config = dict(
    image_size=32,
    crop_scale_min=0.8,
    translate=0.12,
    head_dim=48,
    fused_qkv=False,
    qk_norm=False,
    inner_norm=False,
    drop_path=0.1,
    patch_size=[2, 2],
    loss='cross_entropy',
    beta1=0.9,
    epochs=14.6,
)
Rows from block 5 of a small image classifier, named by matrix and row number. Rows with one number within an expert belong to one neuron, the router's apart. Each number is 500 + 50 x the weight over its row's rms, rounded and kept within 0 to 999. All counts start at 0. Numbers have three digits each. After the name is the row's rms in percent of the matrix's.
After each expert's rows are labels from the 100 images, of 14848, where the router gives the expert most weight on average: "top examples" is what is common among them. Only what is clearly more common there than usual is listed. The data: rendered made-up planets. In brackets: how many of the 100.
# router: router (model.blocks.5.mlp.router.weight, 32x160), inputs 0-39
# up: expert up (model.blocks.5.mlp.up, 32x80x160), inputs 0-39
# down: expert down (model.blocks.5.mlp.down, 32x160x80, transposed), outputs 0-39

# expert 29
router.29 101:535458378531503573496553569610519485428482507524515490528455548526515440440517522437492562543524528430529513525437544459
up.3 048:496492504500480500499500516500500500491491499501495503500498499515495500501503510492506498505500501498502500498495500494
down.3 026:497499435500543507999503456475503490534500502494516511494498497471499503499494511489502500495500501532500509520488503483
up.7 132:495500381603796504462528534499514508582452560496501453447484561495482499447490508475583567523513508499461504502385508498
down.7 169:620265500455500499502502498503454492500500499380490500524499512516500565491465724484551439497515499539500474472394501499
up.10 248:443499493501500501508500500696500499330579482504500503506463446556501497508603504498535576493498500501549500520483500501
down.10 228:588500548503518506385504360409507513500500281506500495477583652476500488502500501500500453499499500508515500505500500495
up.15 257:485500472628500501501500502555500500399529498509500433502500499546502500505501502499508545492501481499498500536409478501
down.15 248:661453514480598501388500500479504499515457483502440499484500602469502452521496500499425500500495500511622453505501500500
up.25 231:500500324548500500501500505555500500426555500527500409500473499531503500505500501499514587492501500500499500502499479500
down.25 194:576501513483560618434500500425504498523425494500500551490500539487499408475497500498391500500496500512604502504429500500
up.26 238:503596500505499601486501528752500501500514504558494497500502562500500495500500500480501604501563500410429500500500500489
down.26 223:500421496253501501498503761494500501501415498468500497500491500378502497500501500499449500578500498507530500497499499499
up.30 382:440500478498454500406507555499500496500421529500482615498371470503500501454502500507412548587504547480598500461395504497
down.30 418:584542520496498500500500396499500498529531481388540497500500626465446513500450502500633460409494500510499502500501614488
up.31 005:500500500500500500500500500999500500500500500500500500500500500500500500500500500500500500500500500500500500500500500500
down.31 038:500500500500500838282783500500500604500500500500500500500500500500500500500500500500500500500500500500500500500500500500
up.32 338:503690487519499558492595605690500501500565504527496432479399567503506497500500493491537553452546500450321500500440500481
down.32 332:500488477438501501499525674498500501502337499477500502500410500378501457500524500499367591709500499504544482499500457499
up.35 016:500500500500500500500500500500500500500500500500500500500500500500500500500500500500500500500500500500500500500500500500
down.35 007:500500500500500500500500500500500500500500500500500500500500500500500500500500500500500500500500500500500500500500500500
up.36 218:507610481534497506498501569726500500498542501503494387459509546514500499500500501498510505487501500477343500515499500496
down.36 198:500464489449509502499592536500500500501255499464501502500444500382501442500500500500380589651500497501557500499474500540
up.50 205:501502500512486552488505573700500482500500508540488495497500616501498495490500512422539500509600500436464500498495556487
down.50 242:500500297319415500499502701487500504512499499500500493500503500366503498501503500522329500504500462515504500498500498497
up.54 296:498499465501448500502500507590500500305559492504500509506448403541502499505587503500523500499497500501700500516483500500
down.54 299:586500514501500504275506406491503509500500282500500341499565632498500500500500501499521475396500500505597500503500500421
up.55 164:503583483503500541501503531680500528485738500502499479499500500552584499500500501500500500425501500500468500506500500500
down.55 159:500502497486669508488500550491502500505237499457506488494466520421500361499500496535362556607496494501608500505385500500
up.58 203:499500493501500509500500528554500499391515496500500500501480498570511410502502506500500560494501499495494500503346497502
down.58 204:655508523500525500439499500485503501589496494500500500461500624499500497517493499531400500500496498512561501511444500500
up.65 068:500500500501500500500501504502500500379640501500500444500500500540500500500500500494526500500501500499496500500500465500
down.65 043:549501518500495499503499501500505497505505489500500500491499496486500350501500502500359500499497500500500167503510500500
up.76 175:505766457571500501500501510553500502500511500500500362499500500522500500502500501498506528492501500500476500501500501500
down.76 153:500480500410572495264500500484503499516387497500501526496498499441499383500500500500444501500499499506695446502501500500
top examples: moons: three (100)

# expert 25
router.25 100:557435542504540509458573555564449521450386515442422417527476575421513522429465462558555479530480538483543478431518503489
up.5 024:500500500500500500500500500500500500500500500500500500500500500500500500500500500500500500500500500500500500500500500500
down.5 074:500500500500500500500500000500500500500500500500500500500500500500500500500500500500500500500500500500500500500500500500
up.20 055:500500500500500500500500500500500500500500500500210500500500999500500500500500500500500500500500500339500500500500500500
down.20 050:500500500500500500500197000500500500500500500500500500500500500500500500500500500500500500500500500500500500500500500500
up.36 644:519500500659419583418549500534498495500462506464445379500495553503500502379482494459542499545467501451524408460469492501
down.36 608:498504447490193466528368502536479500499527419501500484538500399541502500552501525432480500447413500431471500520503412594
up.38 601:521500501525307521473509508628500500469496503491434462500380585504500502483490402471558492554488501424523498479496478502
down.38 604:496500500495125471543408502507500500500534471569479500530500400527501500513502523469479500456472500497473500507518338500
up.41 091:500500500500500500500500500500500500500500500500500500500500500500500500500500500500500500500500500500500500500500500500
down.41 016:500500500500500500500500500500500500500500500500500500500500500500500500500500500500500500500500500500500500500500500500
up.46 106:559500500500501500500500598614500500500500500500500500500436655500500505500489500500500500500500500500501500500500500500
down.46 204:500500500500439500500500313500500500500500383500500500500500500500500500500500500500500500500500500500500500500500500500
up.54 006:500500500500500500500500500500500500500500500500500500500500500500500500500500500500500500500500500500500500500500500500
down.54 056:500500500500500500500500500500500500500500500500500500500500500500500500500500500500500500500500500500500500500500500500
up.65 010:500500500500500500500500500500500500500500500500500500500500500500500500500500500500500500500500500500500500500500500500
down.65 017:500500500500500500500500500500500500500500500500500500500500500500500500500500500500500500500500500500500500500500500500
top examples: moons: two (88); glowing rim (73); full (71); lava world (36)

# expert 28
router.28 099:456444419511577511455567509541419504508477553425474477482482413498486470497462565543469520546534511459595469537600540534
up.1 748:460497405606439524500525461490500499499436642481501420500538499500500505488500537529544499504528500490587500522433499500
down.1 764:500574509498309466630496496503456501500553499543494501501495500513496525502435512469506446461424487500473571534543500501
up.15 488:494497456543475500500509500500500499491483555336501471500501500500500502484501505500504502500552500499640500500500500500
down.15 437:500675512500333460580493499503481500500550497501502501501498474520491563504421537499500479423459503499491546517518500500
up.40 023:500500500500500500500500500500500500500500500500500500500500500500500500500500500500500500500500000500500500500500500500
down.40 014:500500500500500500500500500500500500500500500500500500500500500500500500500500500500500500500500500500500500500500500999
up.66 030:500500500500500500500500500500500500500500500500500500500500500500500500500500500500500500500500500500500500500500500500
down.66 065:500500500500500500500500500500500500500500500500500500500500500500500500500500500825500500500500500500500500500500500500
top examples: rings (87); full (73); moons: three (57); cracked ice world (45)

# expert 14
router.14 097:510451508483504512483547536500504462582516544480583539478496416613444564488452581500460560438535528455559443487538539496
up.16 130:506495567494500516353501500500498500509500500498552500500503500504500500500495500384505491505500500500509500485215499145
down.16 102:493500495500495445501496504507488496499500503500501513500490330500500497500501500492394500321500496497494502488500496500
up.17 324:513473520497423512424509506499498500518497509499664500495501500502500500500496494398501496508531498500503508490329549423
down.17 292:373500498469315319511494502488478463500500501500489503500500316500500481500511578459501500500501457498479547494558405530
up.22 050:502495515500497503499506772501501500501445502503504501500498501517499500497499496485510499500500498499494500495500500499
down.22 090:501500506500496494495499297501492501491500486501493500500503499500500498500501500493494500500500499499500501485501495500
up.27 021:500500499500500500500500500500500500500500500500500500500501500500500500500500500501500500500500500500500500500500500501
down.27 045:500500500500291500500500500500500500500500500500500500500500500500500500500500500500500500500375500500500500500500500500
up.39 307:507475505497405523492504501500498500540499503499542516500501500517500500500500494402501497506583500500503500495188499458
down.39 288:381500499483232324524426502501485436500630500500492503500500370500500485564506500477501500480501480499482552493536396578
up.43 446:528442549507447508400517504500538500535471533499625500483526500526500506492486497426501497506551497500503530488348502325
down.43 375:410500498393328335512396501485480499500646500500494503550499331500500486678509559455497497428464423498490610495567394500
up.45 007:500500500500500500500500500500500500500500500500500500500500500500500500500500500500500500500500500500500500500500500500
down.45 007:500500500500500500500500500999500500500500500500500500500500500500500500500500500500500500500500500500500500500500500500
up.47 341:500502430500422504548499518565496502496586492499499500524500493497500500511507501501543500432499500496472500613514513578
down.47 344:415500500509300468500499503506497500482501507500481631562501391504500498498498498499516502499500500499489500498501500609
up.52 026:500500500500500500500500500500500500500500500500500500500500500500500500500500500500500500500500500500500500500500500500
down.52 017:498500500500500500500500500500500500500500500500500500500500499500500500500500500500500500000500500500501500500500500500
up.71 060:500494500499500500500500500499499500508500500496542500500503500500500500500500500500504499500500500501516500500201499487
down.71 063:500500499500500500501500500501500500500500500500500500500500500500500500500500500500500500500500500500499500500500500500
up.76 027:500500500500500500500500500500500500500500500500500500500500500500500500500500500500500500500500500500500500500000500500
down.76 021:500500500500500500500500500500500500500500500500500500500500500500500500500500500500500500500500500500500500500500500500
up.77 435:501503409500409502574498529571476500488618489500500500537475465497500500513511543501570500462500500492456500586540499580
down.77 478:493500500523245498500499501507494500496500521500484587570501420497500524498498497519513503499500500498496500499502500563
up.79 010:500500500500500500500500500500500500500500500500500500500500500500500500500500500500500500500500500500500500500500500500
down.79 043:500500500500500500500500500500500500500500500500500500500500500500500500500500500500012500500500500500500897500500500500
top examples: moons: three (86); rings (64)

# expert 19
router.19 095:450574397551531498500539534473559511573479583545503426439489490448453558484499524438525522466453492541439554548488474459
up.4 206:510501376670543500500501500465500501500500526496502376499667504501443500500430500500536499500500500500500497500500500463
down.4 179:499507500468498523430499500500499502491500638500491552537482497500554488403496417498500500535521499495500501494500501597
up.8 332:511511485539452513465507663858502486498477522501500489487303518560497496493491498435513587501501501380400501482427508498
down.8 317:504499315500502548497621660495500499533290480455461505520501564383518497474535501499500576570502499506510495501423501467
up.21 130:500500500500500500499500503954500500500498502500500500500497568504500500500500500478500563500500500266499500500499500500
down.21 104:501500495501501503498723628497500501504498482496356502500501503484500499499499500499500501520501503501500415500482500490
up.31 056:500500500500498500500500500500500500500500500500500385500500500501500500500500500500500500500500500500500500500500500500
down.31 050:500500499500500500500720500500500500500500500500500500500500500500500500493500500500500500500500500500500500500500500500
up.39 005:500500500500500500500500500999500500500500500500500500500500500500500500500500500500500500500500500500500500500500500500
down.39 052:500500500500500500500500500500500500500500500500500500500500500500500500500500500500500500537500500500500500500500500500
up.40 440:505569396624499504498509500420500504500501550498501347488583510500485495500483500495566500500500503500500494500499500485
down.40 396:500487496435497498352499501438497500480489671500460571538487499578620461446499349499501501699500500493521500461488502518
up.43 480:408507500500469476503499506357577504500430503500504514500546499588498543501502501501500496531498500645496500513507543501
down.43 566:500500416491536500497499500500487501495500654495466500524501531500598500415487455559499516500500491463505500506486498507
up.48 440:513538364643522500499526501494500500542500545497501367488592514500428500500420501495571507500500501499474495500483500457
down.48 399:520477500410499498447500501500500501488492605500479555530491499504591349338499338499501501559500500497515500498489506509
up.78 094:500501498501498500499500503972500500500500500500500499500500502503500500500500500226504819499500500500495500500498500500
down.78 079:502500499500501503497501499494500500500497494499500501500501504500500499500500500500499501500500501500500500500262500497
top examples: moons: three (85); rings (83)

# expert 18
router.18 108:446570533485461500459534587501524526497477548576553556536516385531442368519576464530558507548523475554376511464526537461
up.1 140:417500331491500617500491500497498494478500500501543445501503501500506496500506488497500501436507500501499500499503464500
down.1 150:499504148510491500500508500502501518500500500487500501522498505501500498490475423500514574500500506500500500500484511499
up.3 058:500501500500498500500500500498500500502500500500500500500500500500628500500500500499205407500500500502499500500502500500
down.3 063:500500500501500500500500500500500500500500500500500500500500500616500500500500488500408500500500500500500500500500500500
up.10 008:500500500500500500500500500500500500500500500500500500500500500500500500500500500500500847500500500500499500500500500500
down.10 029:500500500500500500500500500000500500500500500500500500500500500500500500500500500500500500500500500500500500500500500500
up.11 056:500500500500500502500500556337500500500379501500500500500504500501500500500501500500502500500500499500500500499504498500
down.11 071:500500500500501500500501500500500500500500500500500500500500437500500079500500500500500500499500500500499500500839500500
up.12 154:447505228495499499500486498445500501496500514500502328500518500502555495499501488615498500500501497502502500498526500507
down.12 145:500502498503491500453502494322500613498503499494500500518500512501500500499500482500513502499500502500498500331488508499
up.15 010:500500500500500500500500500500500500500500500500500500500500500500500500500500500500500500500500500500500500500500500500
down.15 014:500500500500500500500500500500500500500500500500500500500500500500500500500500500500500500500500500500594500500500500500
up.16 301:422483353551436499500502500373500501500478545497501500500527471475494502495532648501500496514503502512619499514509500500
down.16 284:354501381486532505500501504499502500553494500491493499495498500498574499499500467498483500507438500497548500450488500504
up.19 014:500500500500500500500500500500500500500500500500500500500500500500500500500500500500500500500500500500500500500500500500
down.19 032:500500500500500500500500500500500500500500500500500500500500500500500470500500500500500500500500500500500500500500500500
up.26 091:223500305490497501498497491499500500493498504501502503502501501502502499496501500637496500501501500502501500497505498509
down.26 158:500501500501500500499502500500501500500502499500372500500501511500500500500500500500500500500500500500499500363495500499
up.33 068:500500500500500500500500526500500500500500500500500500500502500500749500469500500500500500500500500500500500500500500500
down.33 052:501505500500501500500504499498500500503500500500500501501501500497500224500500500500501500501500500502500500506499502499
up.35 366:534530500505497504434508500499500498559508500502497500499500495504500499409305499598594498501518501500499500500490612499
down.35 387:455502500516422466580497500567499489500550533486501496504444500506500499497488500501626454489500501498518613552500515501
up.38 035:500500500500500500500500500494500500500500500500502500500500501499500500500500501500500500500500500500376500500500500500
down.38 048:500500500500500500500500060500500500500500500500500500500500500500500500500500500500500500500500500500500500500499500500
up.43 073:499500317498496500500492500496500500503500497502505500500502502499500500504507500499502500499501500503497500500502496499
down.43 100:500500501500500500499500500500500501502500500500500501501500499500500501500500500500490500500500500500500500500500500499
up.44 147:487500512500500460505502500295500503535427528496501506500501423500500503497500498502501499571500496520419499499507500506
down.44 174:501501500502507527500503430290501492440500500499500488500500315501581335498500500500500500498519515491524500501513504500
up.46 021:500500500500500500500500500500500500500500500500500500500500500500500500500500500500500500500500500500500500500500500500
down.46 039:500500500500500500500500500500500500500500500500500315500500500500500500500500500500500500500500500500500500500500500500
up.47 010:500500500500500500500500500500500500500500500500500500500500500500500500500500500500500500500500500500500500500500500500
down.47 061:500500500500500500500500500500500500500500500500500500500500500500500500500500500500500991500500500500500500500500500500
up.48 276:371501545500500500491502500327500502510316578498500511500505395499500500498500500502501486578483481533478499473502503500
down.48 254:500500496501527516500503500337501494477500500474500493503500245501525327496500500500500502498500501433597500502533501500
top examples: moons: zero (69)

# expert 27
router.27 107:518458528470528445433484489469510477429405521448503498542390461437486526467583485556410522628412476508531543458507420633
up.18 083:500500500500499500500500500500500500500499500500500500500500500500500500500500500500500500500500500500500500500500500500
down.18 079:498499500500500500500499501500500500505499509500500506500500498500500498500500500500499500503499500500502500500500499500
up.62 028:500500500500500500500500500500500500500500500500500500500500500500500500500500500500500500500500500500500500500500500500
down.62 067:500500500500500500500500500500500500500500500500500500500500500500500500500500500500500500500500500500500500500500500500
up.67 889:485431500496490497469431399452500499490426500502499501500493451500498500501511500642397508563457500500517500484440435574
down.67 869:364500458492500461500521498471500657509485511538508502502504418482484500502499433613483598599533500505539447502503498495
up.75 036:500500500500500500500500500500500500500500500500500500500500500500500500500500500500500500500500500500500500500500500500
down.75 081:500500500500500500500500500500500500500500500500500500500500500500500500500500500500500500500500500500500500500500500500
top examples: moons: zero (100); full (65); lava world (41)

# expert 12
router.12 114:438450489495581418570408513537505537481523447475580499506501473365413456520521418566444637439485510512528466501611523509
up.12 082:500500500500500500500500500500500500500500500500500500500500500500500500500500500500500500500500500500500500500500500500
down.12 088:500500500500500500500500500500500500500500500500500500500500500500500500500500500500500500500500500500500500500500500500
up.13 005:500500500500500500500500500500500500500500500500500500500500500500500500500500500500500500500500500500500500500500500500
down.13 010:500500500500500500500500500500500500500500500500500500500500500500500500500500500500500500500500500500500500500500500500
up.38 052:500500500500500500500500500500500500489500500500500500500500500500500500500500500500500500500500500500500500500500500500
down.38 082:500500500500500500793500500500500500004500500500500500500500500500500500500500500500500500500500500500500500500499500500
up.73 889:449487474500500471500436502503500500431524487500610480500599529447460500495524498600500546447500504433537492491559496500
down.73 830:502500501539494500506532500502499504281500511557482504505553474627538502500460542497497486506499500500555503498657503522
top examples: crescent (100); lava world (81)